Weights of a small encoder-decoder audio transcriber: batches of 64.
Rows from block 2 of the text decoder of a small encoder-decoder audio transcriber, named by matrix and row number. Rows with one number belong to one neuron. Each number is 500 + 25 x the weight over its row's rms, rounded and kept within 0 to 999. All counts start at 0. Numbers have three digits each.
After each neuron's rows are labels from the 100 texts, of 14976, where the neuron reaches its largest size: "fires on" is the input token at the peak. Only what is clearly more common there than usual is listed. The data: short made-up English sentences, spoken by a formant synthesiser in many voices. In brackets: how many of the 100, against the usual share in percent.
# gate: MLP gate (decoder.blocks.2.mlp.gate.weight, 384x192), inputs 96-191
# fc1: MLP up (decoder.blocks.2.mlp.fc1.weight, 384x192), inputs 96-191
# fc2: MLP down (decoder.blocks.2.mlp.fc2.weight, 192x384, transposed), outputs 96-191

gate.259:479477526525561492485489492494536509488533450520478446531504538484520503501499524481497563470515428500494478515485547488527489532506522525493522461493476457510480533537523507531511471526479505487474526493543513499503476528474483480482473512495504505520504536487478530523510523482502471483
fc1.259:493508456496480530502493501494456539502479483532515496502495516522491501496482484535494494533491540546536509477472506478526541473517534529515483514477528499455537503474447498475497517490501487494508524491531480494493520539423482482552531449501466469510459464460531486502521473485490535501
fc2.259:491520496441525476463492502477497506490513533495489496498466522538492506500529467494498487476527536489502504489501506495513511476516473519493530472529501493503544453504473511533531534474498501445502506541456463491549532461484511524524529474477445462497551499485496544481475493506448473533
fires on: "d" (100 vs 3.1)

gate.8:517498501462496482499516536500505531456483495446482480541504496508508473529476439512475483458492467485493534536512523519491546533459492518515454481525524479483483472467458485494514486542493514476500520433548529514506523481506463500473520530516521497474505520474476455481497549484517480498
fc1.8:537494498497488538498519480489522506459505498509526487518481477505487494554499472534503488473505466480517475502479461535546525520505502520523498494546485481473463545535527486503531482494469524461502529513523519479507471472504472465545539502528537500488507514474471510483536491453510492520
fc2.8:532516482480502489502498471505484479513463499491504470513503509502489501473493487467491477471496495485464499459529534541573513511527529496499500461499517502481509513470482494524543536499492513499506499487522483482523564533495561487479533496493497476485566508525489493504470494527468477495
fires on: "n" (100 vs 3.1)

gate.323:491520537494507462476489472498491473505508503513551525484548486534463443477487518525513536483478503474515468531506471539510526488494518487476446496489535499496523465492534491488520444505479514540513529523507522507496510496565482488483543478465442473473506510452472482481534480494465475452
fc1.323:518520502516494490514508500523524495537433482483525495502510454513492508504482502511507509492512483554516526549493445469474444518486473533521521449501481515527434483508474487500481497569509523446497496534506473497469543500477507497494493520493537507492543536509467518476494516513498514493
fc2.323:520514490461534526486445513527536497451506503533522500479465451513482488519457507520494500501484462502504494496523531487514493505507479509457489509465483527510506525507503539558544460502503503469462503465499524531486479496479511465520494491482511502516474502503502494490518511541549523452
fires on: " " (61 vs 15.3); "h" (38 vs 6.8)

gate.70:495484452509512522471479434480493514540465522535516524526532521507526543504506499502481476490496439499501485530528511488454485505486507509488533507479508491506495480490495506498474522535496453510476500535487481549461489560490487482479526484474545524479507511506487539469499501515487513507
fc1.70:489515518502523496509534532522512498471509497493528524501473471481483471483469498475499493533518518504469526482482514520519497508528521505564489463482474514488482518512501488521522479487489547490516464471541512469531500436495514571513467472542508496495476519508512460514525506478519523463
fc2.70:452481471515506486486511449503472524493470487520502491486484485485506492454474482503472512517485523532497495509492480495508426482500485507488486506497496479532491502436440511523500542459492491525515504499491460469459463462458500481529505504510498530470491487496500495515514474482474480485
fires on: "d" (73 vs 3.1); "w" (27 vs 2.9)

gate.219:474434525533524469526479514526490492471507464515527501511509468522486466514520471497515450450520497489480550489475506495525494502492498484484505472534507488493505489537497546483490497513434466482471507516444495490523480461529510519517517503522520474481586463493517471488467484485545506484
fc1.219:506486545523542515503468493487508518512508480497546522522495486464505505519492482538549479498516478513478512557506490456518484523524559506527522482553524488482483456516469549485502510510470507489495519508490502491515479495505498508512519509544500513487546467516441464497519480525518526475
fc2.219:496501515458510534490498500507504516465501513529496483517516564496468488471525475534442524508483463477490524531526508482501546472501460515513506500512522494549483507485535428476473501490478501577499473440466524473515475516527503479505526473473562529504526487495498498501506487524457522488
fires on: "d" (78 vs 3.1); "r" (15 vs 5.9); "n" (7 vs 3.1)

gate.273:519471553516439504561495481555513508514506482510527473483531455487473467527493482480493478459486503509485513490557494508517466537484476512471537526494481513493503527512486551521509493489507510549475519491479495500513525533503556516497433536525510490484496488484490467501488479518516462512
fc1.273:532500476491478487497515476545517493524495499496511468503503496510476550516558498467477488494511494430478514461487484527513524479517480485509510492489470484515529536474506529459529468473490496488481503513525486528513491501465516524491490546478529485522495499509516460478507508526497478489
fc2.273:497471512515458527532485504510461504513478465499514525488538513480528486490501506501507543516478509464529524531558485496499485500527490503529459461512496469506529493538540523493496510514490522502533526455516541483495493506520502479508462495524523501529501534502458558476456463517483481488
fires on: "n" (88 vs 3.1); "m" (12 vs 1.5)

gate.126:514489475481529511473515500496483519524560478525482513492475494456476491542513494497513491554509478459524550502519468494545483505510516490475515474490482480480537490507530496495512488477522504505505489581503493512497506492490488527457479525544481534529517512468461545520508513548533475490
fc1.126:535550493486487470516517496515536515476495503506471492462512484526529534494496506505489532498503516520536489459514535462489531505489494546530476470494452483566500518484485496493530519472485515448467508501467517449490498437549502528513492476441493470459479449511522452509475500498499528498
fc2.126:531514524491526543526453492478501510483534485515477521466473517531456515527475490509496481513483530505469470566501486522508462457478491478497485468506512545514523512490466498523473519476492538490503473473473514529463455499525499495543486481465510490514499494508514485469454455477505516505
fires on: "g" (100 vs 1.6)

gate.122:478482511511528502530495517541501502507485480512493479487434520509566470503495496513533528534495490517449500519461464425490487492492559543471508550516509509499503499493513522498495519525505524525489518489503462528460490486499445504508521506497525475504529450495544452490507480515494471492
fc1.122:536524500486488511505518477525534471509476506458518564465516501465470490477525490464515529516497505496485441531505475479454498497467470528474482505503492549478525473478481503508490519547506480547506516495484501452502472523458513467482511466501485513523489491516516476516508517534520490527
fc2.122:530504537486486512477455513508468499537489528544493477529520481525536503521536520463487553471503502542486505514471542535507496470494522483504496494516543507493477492516487471519461549476505470505569527497547452478475482506536516511465496527489510488495469496477457495477471507542526525492
fires on: "r" (100 vs 5.9)

gate.29:482559492493485480496470504509464503521489478499448508494507461480537488497492529525452541500491508521505497495527480472440512490489496514459533515510490454486501523498527502491479479498437516511451487519511525488488486553540501468508504529470536494499550507468446514536471499510499508473
fc1.29:516459524473541493471497502529538498443498522528476509484536505497527509552470536527535491478507479496502503498521499521500511515506513459454498452460480496508412514528512485527525522486493474492541515465498526475475478474524515517528495483463485488526491468473465494530532488495511471505
fc2.29:485489546465485502472471496513459477505432475520555485471505498504513465490483525488495507478473481530537444495561524518502492517460489526483479458510488477487531508532461479536539544509463518473501513554532457511463489485497439495497490495527497489510507523495505534488533453543489510479
fires on: " " (100 vs 15.3)

gate.331:525526531466549501482557463489528520485525494452522516467488505503474513496520508497479481505507509518455488476471486445527498520518482487501490497524501485480489499515523477556460496489488504466509458527515519481481522486497497513490455434497490499475521527517451487559494498502488505530
fc1.331:494506475513513486504480501488488501475447521492490499499510484511509528508476504537529523492482479502477476505512521514472519502503501538512529498469476501469490440536493488457536485490479493499540491526443480503470468490491518497493545531496519535531492517480536494490554513506531503464
fc2.331:479524562523466488503507472502502485525461476498490555521504456465496452443510541507528498502537501505531451498542504491472454535517473503516482456523497476515502520490499526555468491487514475466526522480486501531492493504476494500493510513495472523487513494511469487529527521481446545483
fires on: "n" (98 vs 3.1)

gate.251:501452499497476545519524509495505490486509494464499518532518496520490496492510518488530544474486545539457519507452475513452500496509486506528480507509524489501501485504510528540525512531488457474494484484497513495488473522468488501538499466499488474510513488537486522511499477496517459501
fc1.251:484445525541517497492496507503491486476537470507458527433464470500523462502501460457473495539525518463511517515495489485500534498490500508466553495472480547563469460495471519517484500520506510495498509529514519503525473454541517505491481508452484509519470496526488487493509526495518534508
fc2.251:502487509509523525520491471500514493457500503471488484511457502548480520512510500482498564465549464491436532505463465484550515464470522515500495523483509541511505487490528473509510479481530481486533475502524494505498500480472479508478498480505541504476504491504519449510532486522478518512
fires on: "i" (98 vs 4.6)

gate.46:482488511463518461515503499435538528533487490510494509523511498458499497476491489507451534483523491534523512482506487469459522494524475503495514495512476505491489539472492530512493477534520431530486478518535564510484504478489534507526503488431516461529501494491486476516502487510557508519
fc1.46:530559511470438508491466523487456514511511539503526499458466499518515495425537511501491507496514540495477503460526532487520478487468469494480529508472493483492528478539492443482488527506501518473527521476498497521534473486513498510458516520482523497486497505472521513477476471540486484480
fc2.46:492521509503495549517484480490520487512550471487504491489551486498494560562518488507466446476491493512485514500525513470478465514477516498488495485443513511467494478548518534464536474498462497490476522527486471529516485521513491484534502507530466530486510485520532487500502519543495550490
fires on: "a" (66 vs 5.9); "d" (34 vs 3.1)

gate.304:462511548495498494538515487497545469538501530500522513483510530500485534518510497466519466477470522540520510524509512544453490484501497529502493521538484486479498562469458521521482497498510477515468521481524518500534528489465514485511490516527506496511523486480460493457519507471495541456
fc1.304:479511471506518514470515509516495471478452501504431516486469507465498518537521507498474495549534497522507502475528500387456537505528474505477483497506464532448496505488498498509473492462487471506511523473482485507517484485482465500465509471515505547503492524498520465531505494554490490539
fc2.304:525497464500506472563507515440511466536526542519510455520519497513472545509528486533507521466539495498535510472483497514503492518493478453504531481528491447513479515521488514510542516517493520513500485539476537494526547530499516469492512525501519508515513478486488518474488520521502456516
fires on: "c" (100 vs 1.5)

gate.13:463462460509508521468572476523494477448504457520538517513497539476478466517502499509517501490507440556485486491529495486513499545518523500482526494485489501475505468513496475507494501563522515460514504504521540502480464511486451501471460518528520484514460498505541532504502457488500464518
fc1.13:519492488507494468478533474471524475480500523506497485511520557485471511487530532538532507503511469474457483468498543512445512510493501499531500449501460512474525511528518449514490502484500500501501508500444482501524474526484467504524535492484519539447424452510506520508485510508522494553
fc2.13:535518478445505544491507494475550543502515507499524480490519525498549508472491508495514519512474466548494503498517510546526513475517503424485495484531519505546478493479544519498535467526524517547541500488465506472492505476527518501536504504491506516509498495485482530532525480454523510502
fires on: "a" (84 vs 5.9); "d" (15 vs 3.1)

gate.129:519473454510482500521467484487509532478515529474476501481498477488484500529503490489483517535502512539536475489505539491503488476522502474471482513518462511528531511530524545481479523543473454461443480483476487467516522449549504470489485493537426516481483497509508509522487512528458499476
fc1.129:510509486529502500475520483514479519433530485469516507479507517500503477465482496519520509556512503523500520507501482456512484486511502481464488483515463467484524524499491504510487499461511509501541458544522490499529479480510469488560493502553515501522461482474501519525527523470488498549
fc2.129:485483490543532515503528507474496437488509478475512497540466486528501493526522492540518460482496493500491482503483476437521488446521462522468475485506523476492513504503520539510487506509497435478478529487453452454485469515455521460518520489492486530503463496487491521461526512496513522491
fires on: "g" (100 vs 1.6)

gate.73:512538520490480553504461498516486473485527501486475486454446530555481545500524484496490489503482449506507529524498484498516528491512538507516490498477493499514523454492463469497478475459526499499513513488508555530475484480482534500520487474513521504503493498502542488481502526464479498479
fc1.73:464531528439517524500460501486491539525471539457503469498502510518542461497552508492488474515536513477490487467478496492489529525483511492508520508491534540492481529482526555498482533509448471534475511482491449496531506518463477582519488531469499516533483480511536489518528488517546431510
fc2.73:480563524485520482520527528489471489467505494538477466535495529467478484492489530501554513469493505541502474515472543490463519504459494483535448494537440492512472504523515508478540541536499531484531466498521480523522500502497546502536482526482513502503485480491502478497518482454510531451
fires on: "w" (100 vs 2.9)

gate.181:514503467519455484505502501532505499555486490504519522502541479465480507504555501500504453498458480464484486513556488520527528521466436486564484482499470498510492527512477489530520498463471502448513451550504499522510469499489518505507537509502485510501518510502497486471482486464459498520
fc1.181:493492495473506492528493499505477488486464481458488450449506549505475493475472466498491466480501514520489512486508497502495533523500500535511487476542530538491490510542500505499499489514496507522480534446534512489527499515485481531529492493499498484524494497500533477531471496502530500533
fc2.181:485525495495448494548459481457493476478489482434483515520520523514482514506535479494515488511495465454489482523510489525478540496489493477482480519490490470480489495488512494514522447449465521496467505480495530515498476479505562552517530476492466493484519495463488482498494513502482501517
fires on: "n" (33 vs 3.1); "b" (30 vs 1.8); "c" (10 vs 1.5)

gate.290:486555465491531479485511495491488521475505522505500568496503514484493542529512502463528555496513475505509498532529485534503451490529517496525490480503487483513547509498526481475499498479484458462487456471510531479481512497534515504536524462519522518557519483459495530511491516449482478495
fc1.290:505575494489527462487515490481515542483513502483503499471515468502515501539482538465514549461535468443528487513570501560516455469516525454484504473496459483547489508526543507522511459490499521495474511469516551505504486494513532499527544469469528503551532486482514506509523492474509472470
fc2.290:540508512494505505470467507507493502502490538467512435487476473517469503499483480466549527503524486525517503520492465466502452531517530479449494494523472547501517548526460508471517492444525517504489525511506521499504504456516478505487490507487485493506529534556496475504486529508514470470
fires on: "g" (100 vs 1.6)

gate.64:494511478495510538470509450518483552495487489511528470517497522493516510487493481510506531491492522534517492496511526512484489503453490472502474522500534519524526511545519537473471480541525462468510504515465549527512479494528484489532488504476500507549513496478505461478515430501542462459
fc1.64:514516508486525484490540466492499536455534478532496505516500510513514511497505479506500512469555442486509468522468505532533519479479498477514461461547510529442516493484490482458512499477450470513497533512511506496523506492522492482509527497488498522505480516489509529449543480521468495480
fc2.64:476524467512510530509505512502455518500503477517531489516532491518492513455503535496552502498511525534495533480516524506548530512517514549477519495481505524508453467482495458502473489513529484501535516553508450522518460520487480476499489464468526521484525535479545537475517470503501504512
fires on: "a" (84 vs 5.9)

gate.62:457494487487501491474524536560487497473537486476491490498504554467483490526527515573512489503496413537461504517535468531499485484521495497533529480502500542504434513524514507509533517520504476485458502581526479536497469489511508508494457500458477546487483491536499479476502502485484543496
fc1.62:522476531502478483507520491528494512476508513453507501466485496519502507497435492505512528512457490521471485548442488484511487493495485468526547491498502504491476505486509475455564527550443525521459497519485490504461529503517470489467518471512510477502513498525480550480461509530471501438
fc2.62:480489501490483538514533466472550517525475463496536452514475503535500484515532509518510517492516505517519545533460503493478491520463487501505455503472526519506462543483523481510504532545518484528491491412503494475488556521478472512513531499543469479516467477483487521515490529483503467516
fires on: "a" (100 vs 5.9)

gate.228:481510475487536478522497508518495517460518501485451460492493478474520548507470517511470446493499483469512533509512443518493520520488469540515522510490512553504493491497522498514509518496502544504492458490519490464486500510504476508450470475451481490513473500484474502490529494514498461470
fc1.228:478548524490532496505506494514485509524550536512493481531468477484530550526508496500438529495514519539508491531531485499468501484549503519497530510518515534483523490505474484532525498480495484490495517490487514471497538480493500546491460470475527497522499456561478504484486454512482474467
fc2.228:470486501544478510515470494472482500517522487509514502486506515480491471553493574472498455461516526510493508458462497516458485486510519472541513493510535516550472502529498480490471470533502513498487489496548482492526477492498447533503506530484579512487504464504518517520516463496474528488
fires on: "r" (45 vs 5.9); "i" (40 vs 4.6)

gate.4:515520508517479497515514496540490498511520498532457458489527520460551470487511524513538506534492507483483482467511524482474523500521521503494516515466463487515539526491522525499521555480517461505485535495506465467524518483523460517458480474467483535528463483474475494490496481475495474518
fc1.4:469499458505448491501554464477500534522517465528506479522475515505516495537488536506526574486524473475499507459521497504489486529536524481511500459532527455469534549530515509479525482462483546515474501480491485517537499471517477524490504494456498510504498458476480476515488525482524512494
fc2.4:495467514538489450532524486511468515488553503435459504477529538498518551548538512517473498520460511494517499521523531532511516481466538509482472514500508504502501501509501509489500498538510496508489452537498512505502499483504425528524468482516540523515473533497509507525483484466458528482
fires on: "r" (57 vs 5.9); "o" (26 vs 5.3)

gate.285:506489459487507477487488469475511508481512505513491520522500483509477522514560491554495522531528511456529521456471487476488518472527522514552458510518482586476530541478506502455469488522456528507509477507473491462484467484514460515497483528505511508472491480497479533480559504512475500502
fc1.285:529518504463499542551512496505515504517521500475471553500478532522475475524469457489518497482493474503488434529483497518473515502465513501538499497480510472521484475505476531507548520489501483500531510509485511454480543532496497480470490496478518518505528510483454439523490501495522499546
fc2.285:510505555478496507446533504488474484503493511519529539450460534491490516480498485483518511490488477514520509492507535513505531503482473522506515535477493504515493491499526462489538500503546478501532498448487498540505501502492461512469497514501509500517465512548517499510505423514530480490
fires on: "g" (86 vs 1.6); "s" (14 vs 5.3)

gate.380:483535448473523510504494499522518537556502488501483498536528513508548542544468475488481553472466538485518482516498472482488505494502486538464501501517500503463512494489505490492474489518524485504528499505487510513511509542479494486536493523514439493457528477519472457517501519505501480523
fc1.380:503464551472516449536482472466456471501458511538465495503484524525517473538493477504498490507560508486529512484508509474497500497500516526480524507455515483509473521451514538490482532479524526490526489465470503475472555502477458506486481479503474470526470534501528455504485506495482496501
fc2.380:535493504537492524456498484533524484546477473490483528512484481473472498521529482527488527504521482516505530467461502488485496541469518506548490472503513496511478517539508497490523487495483464480479449470488535502480488480472524509497543554522528485506519494521531523539529451494502523503
fires on: "r" (74 vs 5.9); "h" (26 vs 6.8)

gate.117:451481499510499538502496468497531512516482544546500509525476474470509498513486462479460461489486481537504521477484508535490488520522504478502481498506505549485497521534490547535537475466443456508482488538551521537481567481499473510520479514509526487516502449529461506543536495511529534505
fc1.117:493466534522516532528527494484440543489496489497508499479509482486461509483459469495496484486537491499472506516521473495495468483502487505474535487477462496468480538521520496508493493475476482486508484503548566537480506484447534542552510499479517477482500484525461521530513550486479507473
fc2.117:505507541509477502480500505517520440519466469551521546495499471465506494486490498530477506528525498497470505526497521511477495491489482457544532552448496520543568508490492525470500522533522459537517531522492508496530509486532472532509509501463541520471492466494499502485465494521533520488
fires on: "c" (80 vs 1.5); "s" (18 vs 5.3)

gate.16:481489570454491512509532507514442509524485503470526479451497489500536517464506482497491468449510519531494455520514485492492507509510509490497507482494520507524461510528470504547508565557492546500495541557486471489518502494466513517458500469502491535508574506510501490477528477464520496474
fc1.16:520513533482499529500518491520513514495549501480561514443511525533522476473499547516513502521501495461532525501477466505492478496495480467525463528470470541510517553498429493505500483481490522500508458516514491496502508515494495482528541498457530531509533486476493495453517515468511513485
fc2.16:515500503517501479499484482528518551494522525520451515447479505511517497502491523553478502524482499528538522520511480528489517538505537523457465482516487518453506525548543512516515455509493503502517518469523502524545489495483530488503508495465526510491453505480491500502561508474498438500
fires on: "r" (68 vs 5.9); "e" (27 vs 10.6)

gate.114:533486481476524487499555537521544489545493502498440461511482533488533518500488484537516534488482459533495516519501502502473499561516509526504518477500507524478506520513526532516482520521518511501513465484528544492476485531542447513507515490501520519443533444490486465478474497483533488465
fc1.114:549499512480542471499516491513531522465466507510496481496492511514521504481503491503524529530526465525459486512479500467457500494475494483478497537507501488459507535500544535501487498520522495511525536513537504499542507491523468551562512472528511515504523427515489504497472495469470499490
fc2.114:533481534554521460483477486525505473518540518469470507488494485484506537514493508517501485528481508493500522495529470525469508480470495467479526528480485475510508522557513504503544455481475508490472492523504500535503536489537496531479545504543508489503531519505538485540504531497500518507
fires on: "r" (100 vs 5.9)

gate.178:465524505475487495517519456498510506477462494526472511530539506511512535539503509496476550515527526484458473517511542476525491495484528525519496478483527528503503525463484452473473476497533461495499492508448482488495513511500470535525546445478526511450515504491489507518508504468497523554
fc1.178:493528514478530467490473513503490465528508515526508511514484480491510514471481503524467526506542506447500459494483509515497488514457495542467473520519547531537505491482503492502508482472533470485509491515496447522456505527539531467456509470503489485529507506451509534485523498452520527482
fc2.178:464514560509502486492520492481535505504496481491466490489527504479499545499542499532488535490478487463492519513477503465503469501486509506524490467498462499501517478552497492475513501524509498527519490501469476479491494503503519505487518505487466471497518506488496478480505503489491475501
fires on: "d" (37 vs 3.1); "n" (30 vs 3.1); "h" (16 vs 6.8); "l" (7 vs 3.2)

gate.254:477467510536511549430515471462471521484488529486474487496494537455506511492517508505535500508485501522479471539459484483519540551496488541491496510499486477481507483498509548494487487515478477502488437532465490506495466529512512470499486504494500517524483505503502519499496486539503498508
fc1.254:536502491509530525489516518472522497514498473515526521517469457488505467496484473522478466523534484510495481472498477503480502491519545483504495489481513523478433530459472514438515531502497513491508528497497540483514465446450513512462516479465492480497480425501455497508502483476506523529
fc2.254:478505482499490458506519482465489493503509518456492542499544486481550489483479518456517554502505492548506493520453525514537464524488558475527504445540517490507496533472466480502447452494534511435506519512526485486449504492530499493515482545535495491490470479488521538484513549534493515481
fires on: "d" (100 vs 3.1)

gate.195:439503480525525521492477525519485486497497511523485533462535524498476501549524505540491533545538503544482484540584477493475509491471477504522491480512538495477469481487510505537480504513522443451496481561522519504540501534497544461527506507481480504508512503505516527493518515521486521510
fc1.195:441499481495505506493450495479508517544464526515526483479504485547531535520507496487477521490491539507489458521486511476517535500474557492514499502513526489474526479479485502513491501471480492484472485492508535503542521487481515466494473478441478492534547482497499494498535496544490505453
fc2.195:476499494506476535483545496498508539469454522520483464493500503504469493511500487478500557490486493503475500487480461485526476473512456461523520502486494533549455545523463525470534480551469472509525545487493506501497485474529509506497542486518494496498483502500487497503481501514511476499
fires on: "a" (98 vs 5.9)

gate.245:458499474505462549504502459524468512533508515518522480501510449496482491489454504513509486505476511471495475538530464474527538498538563495486484496544500490549473473535457497468514499490482459502509454502557542483503479461527488512520504533492496492498534524523522553520475502527497480459
fc1.245:515530493506457523515496465462472472506485578550475510476542480525536502498483510531502539478496499511506540496548489509503492501500557484509483464531509472529448474538491486495527486478498470520498442533562524450537505468515501501512471566510503519449527522478534547498506479499516505513
fc2.245:568490526481503527489468465533499449509488479498460467521543501496484495500451483534452524508468485505502457503469513497466522551479493507500502471485543472496472495472506459485480510535515494519547531543524545540476518530491515455501500503506544455528454518555476445507496503492515511523
fires on: "a" (100 vs 5.9)

gate.321:420480458478543482549513540528550500519450431498534537480542478523530527499476477481483521510515505503504517507505501496494504518463511520458492522446517506490512505497505505489480497517496475495446504465488515544500518522458546515504477518508469497524468477534522468485533471500471442468
fc1.321:506498527491499508493519489495516461483484498481506528519488513495507428506500494510495536511496522478488455483473475501485507454561520521454480488558493523549517486473513543507486486486454511506467520542491471494510463517540471472539478516523493490507492538516492498473498493541512522467
fc2.321:491468534498508523471472485501476503517530524488485490500521484487542448511501516466472531503489514506491464470494504508489489537526501505489525508521506481527479520495487541480437495510431519497549532488504538499459463517477473505458473482523467532519504481505501536492487518514446510492
fires on: "i" (84 vs 4.6); "m" (10 vs 1.5)

gate.130:526515503458429506476467498499545504492446449483501493486489494520458463483486515475502532498484500504491491526498475514519511503505530536473502480505487481525523496519485480493478500539515472444477480492506500465533499516514534546514504468529544500459521552490487512482491496523481496506
fc1.130:462510496512552527490506498483444504491532506536502532483516527507524479494481453503499488466558511509524509474460516494460470475501457493540521481504461521493475504499517501487510488462526532532499558533535495506480514466491495474505475465504497472558502475526527501485471511484545497496
fc2.130:539489514451488528494470515495481525513490494499490560530477483453497494501484454542510502515490488493474488482509495466514492517542547496527485495561506502493515522455500482417449510465507496514517465463474486484502476519484463500533486492473501506462489511491496496466513538502504471474
fires on: " " (98 vs 15.3)

gate.20:477507492501442504506498499494496493450508493513535490495476534486473455499478484464482452551485499500480483532496471476507577524526493515497509504525485540544544458492508482489457471522489517542506523499494539498501493481521466506466520537470512490479496515527492476488507475491467531488
fc1.20:490499482464479486466505487509497527481470473480512534554505504550491487527510494538517493457460490475515535431480511502462491490481471496503516493490514468506480492499493541542504472507488503508489527499478450487512503520497459517482512532524492453518528544507501447485536554477472493512
fc2.20:486514447499490492545504435540518456507489485472530511515528526518523534457510436522471524487493508525492475515506454485551507467505480520495503454504513475456428484518472535497533457509495538489539545481509480527488466486499482492456531513540496474520485519509497499519477531502515469487
fires on: "n" (87 vs 3.1)

gate.241:488496485511461535491495507517476452495486524521512466486477542499525511480488512484514489510503514515469502534514471522499427515502492531532484496540500510441523533513494455513502504484454492511528492517501502540471514518514501455488467536513498468485475488489459511473488541518496498504
fc1.241:502509468503475516518483497524458496453489545485483501510491533501490494450502479523505472495507509452555484476495487487524471468496472510526499509504506468434496463514522500517503520454492505432524494479498489542474503530501479470510483478497473491504473507437476538542479507474465492482
fc2.241:513525441519514473495491496510507487525511515543543516463510513463487503456456467489484468503513540519470477467507489498549530464510492483542546494442528538484502521483489522496493518519456507492536530481482495491491474523491566510493514497474497548479518554483419513491489488520490499485
fires on: "w" (59 vs 2.9); "e" (36 vs 10.6)

gate.376:488507480491537521480490522548482484525528472483493524504502504503506456478497510507460509492484469499443496481511432517488481519496541521513493495479503507536469507544514451500524548533487492515493432514522567523460480475482503497517493490481492496454477507522544416514500489513513527487
fc1.376:522509521514556522456493518469458505533567476503493482508524458479478514483506482507439538517478450506529536516524491509475492444466487531480442468527524507502516528510479463538482499504521473486493478513498470478497500535534477532527463447507513508527502506502484531559504544484538525531
fc2.376:496536502533453499531465505521474517511523527511519530496490475509469456505500544494494521492495518496501473517555479487500495518469496515523483533491482517523475513488470531480505541487465515473535502506493558499488459519524511446507523487532538526499507506507494468501519513541519535515
fires on: "a" (99 vs 5.9)

gate.378:422477465521517473503487529496509516486475472520508503518536529488514502504546453476476483498482495475449474534506504512496520467505510493513547533474499525534476509460470513512464554502498491507492452496481475507517476472537476446497475491506520488523504460503504492488478520496537549477
fc1.378:446536492569524462520492523527508492498488500525544533499525517498517483515523487458468480535477526495503457515494500491470472458532497534490532495481491518510490546484475486468468517508514442500480451504463494492505505493548505479539511489474497482481498446514455499504484518504515538467
fc2.378:488457537494480486513501522453496549522530517528498519451482488468525508486471464504522508528518528525522489490491523496472499499486477515500497505510499523485470506554468518514561549486478470513517523491513536462493528508469534482495497466465507450492480525477517488521506528500520501466
fires on: "n" (63 vs 3.1); " " (31 vs 15.3)

gate.342:536496533465531488455495465501472486477544443500448471502522445518515499479483536508470507469471496483515520555488427522532494508509502519532537487503493539485497497538491487496487450568483490491508521517496487510527508477508538491493488478488521569510477509515490478474484487499502489464
fc1.342:526485531488507475474484522493457483512496515457480583494533482496543480512521518477455510463464519472507535546466476481450484439469488526535497472517465502462509536487502483483508460515433489505488468478495524487490515492482525489522518485501506496529498504469494513476483491475509532536
fc2.342:561488513482525522479491536503462501515527508467459469510516556525498502497497477505499508467491514470532493509519551502478480488467467552418490519532519534510484464497520520501520496497538504518528506528470506490472467462494459524515503506520511507493481511530483508489560514525529496534
fires on: "g" (79 vs 1.6); "h" (19 vs 6.8)

gate.308:535505487532529503481509480491541544551459498522486485466512492496519504525525497456503496515490519460523533492485497489548518561504523497482488495518477475466490515478514542487505507527502521547517508483509550477486481476520528477501501468478501534523451497535540507505481500501495482492
fc1.308:462498531541496453507504492507446506473503511547491476497542518522501504483526510499506493468502510523530517503520511486499484505512451548492506513525499461522493545551498545505491502486503510547494515468518487522460507472528515500462476499523469523513449548481518442500473487486467523531
fc2.308:467487498513460497474467480468480494482463494510477500484459493532518502483495487458470475495473545480471532518500473537498510465494439512507487492534527527556500478528512497504475521466494505498526516488492471426525492485543537476551496463503536478502513522493507495474478465490498513492
fires on: "g" (78 vs 1.6); "s" (22 vs 5.3)

gate.213:464502486541522480488534464491506536499502529500494491511468546525446536493519488542491501506467545469458502492474500483546481520471530496512477512514496541505523567571498537484506475511523465493476478509534494492499497550486480483488509468552498480521464515503506475526505507487468499492
fc1.213:480479496516472468487509495478481475460487499518489431446504550517492470508537531500507477522490571464530526430491515451512517493457505519440488501521474501504516496495536513462524504530505444518455503497518484464498485518531484474493535483509493498517489535485495498506514506462478493490
fc2.213:516523523526515521516452504474545513514507510492481475473505487489533490527506509500470448510509504461493453511515514496499508474543471489472443460492495497490502470547514508557528511532469529531515512512460532498499531535525511484532501504481530476521496487495512491517521569497494469492
fires on: "g" (100 vs 1.6)